python train.py --train_examples=195000 --horizontal_flip=true --kernel_size=3
Rows from block 5 of a small model that predicts nearness at each pixel, named by matrix and row number. Rows with one number within an expert belong to one neuron, the router's apart. Each number is 128 + 32 x the weight over its row's rms, rounded and kept within 0 to 255. All counts start at 0. Numbers have three digits each.
Before each expert's rows are labels from the 100 images, of 14848, where the router gives the expert most weight on average: "top examples" is what is common among them. Only what is clearly more common there than usual is listed. The data: made-up ball-and-stick molecule models.
# router: router (model.blocks.5.mlp.router.weight, 16x64, trained with AdamW), inputs 0-63
# up: expert up (model.blocks.5.mlp.up, 16x16x64), inputs 0-63
# down: expert down (model.blocks.5.mlp.down, 16x64x16, transposed), outputs 0-63

# expert 2
top examples: dark backdrop; small balls on sticks
router.2:158154050121125161076169111128145135077185138105183093125092068104084171160067118111148082186139138141091109136101131102128177141136163144125156172101112096106136115150086085113106118139177128
up.0:157126120086160115117121152209136159103148103119139133097168137130070164162215168097151112131116161115138109135117156178094099163141063143131137118139119069138090104124036132111079130103150151
down.0:106111150162059119147079072116126094115123183151103140107088110145087164113079084104162116102211143132121212163128101168126119126155144132129190140110141065107166126113119113133124100124139183

# expert 0
top examples: dark backdrop; space-filling; branched; balls: twelve
router.0:134113124196122137156156152136170123151089196175101123104181138168172081123125173112115149127100071150079156116108103161106111106131111131130103098071141206141157146063166104135128088128114179
up.0:127096149072120158173101096097108123154087166080127155140147093139172057150099076170164130067089150188176106125113131137093127125133170121146125096100079146111163128145109141198169107125175132
down.0:091130103157137104157198092127140157181155147141139127158078149098146104091170153155196095126108164147167136108107093104099139146143152096142170071119142131113113101077137148125051115045089147

# expert 7
top examples: balls and sticks; branched; yellow ball; balls: twelve
router.7:126143184031122121150071166141161093136111106173122170075152134146155122132104137121124176150089215107120124178113115151197141127099060120131107091154116126083119129146116096133154092153138128
up.0:188119143076112149103142128148134138138136101142158079169097103111136143150093109133132079129152114084154139051175116182047182145159104101191144125099191102146114086176121118122097104152158121
down.0:115101092069148168143148059170130144110062133142178062125146114109166124116138186110138097196097083062158142153157066108153130106143102140108162167129139146112119078172106142138166121135124136

# expert 3
top examples: small balls on sticks; balls: three
router.3:141109096063159147102054090171132099154151160151126127151127152126122173111105041170110133146190168108150086129130145129095151111129170070171161164187166155115116143165130110146133183121132150
up.0:125149184061135134082141126105118167155093130108139112136149085133141102118112128119091138092037164080147139148106132204109209211106137104112155116120115124157195146137128137127110085134110137
down.0:108120121168119166162158072186170119100108124166163070110130090125140126112129136100128096146082087022111099163156119115113158097149142136115167165189109090119149092160093141143135083085155158

# expert 4
top examples: space-filling; branched; balls: twelve
router.4:147124153106121100134126119079110111111073160204089094104188111125119141146113204133117112079103140123118179128105060130203140137142147167074114166121118155142128132152091145061134089150092093
up.0:220154056147125140091090158150157112103112070153143107091086134115171097108081161131122094140129136116116134111140169165091118173169081109114149134100203132090085099141172167160112135125148150
down.0:120098120110117106130111149133123163119081131132190057081150138150087085159147164106144082219133048095132091115119070156164134109094124157146138164203115117150107139154112157104123102147148150

# expert 11
top examples: branched; balls: twelve
router.11:087188186148092155185139054133095162086174123123125107089112174124152110097110102107140103109118143105157161153129151124168147184088106191089125104153073050147148099108114134116143126159120119
up.0:096127083110133133113152144179091119109112128106084134159164065096110110087134148139166184127133120150162094116073114185151130069142156133207088166122120092137119174112093109165088205162134123
down.0:157114148113123097060181085082183124092139137140015136104121188115187137146118156143120174125130159154120135119127128087106127182141089101132146079110142117107118131159108136160149188170145152

# expert 1
top examples: space-filling; dark backdrop; balls: six; balls: five
router.1:087089119128109132124162118104097165171115188060127144161163122135106123101147112110093158097131041117101124116148149121069129169163114078113209122099112169083096139082106104084101103143117165
up.0:122165084104105160053111155194136129115133051147215128165139116108164147148090079158095078145110167113147161140127136112168101138119122088174111123157097111069120142162168108131112113098143162
down.0:098113095114102076100127123113124141108129161127080095062151160126205189112107172117171082125141086085141171161114103128133143107188103137095154161141149145149153085164093125143178097202111127

# expert 6
top examples: dark backdrop; small balls on sticks; balls: three
router.6:133108060090140137121093178147172151194154122098111087114122112182164160096117134144128157143105128084148168116109082130160108159159149083134132124068194150111141165193182139094152102076151127
up.0:193060132078185106162118115163198150144105144114084128147058112135134172092108091135171121144131087113145092175111121104096131130117211101105134161176112116128121163174087134108116132140106110
down.0:224136121143152115155142202084136123157163127092093097157177182138150172080125140100118114139085056104143150095148130119128095128114117128174126118121054101148093128164115139075118161123159094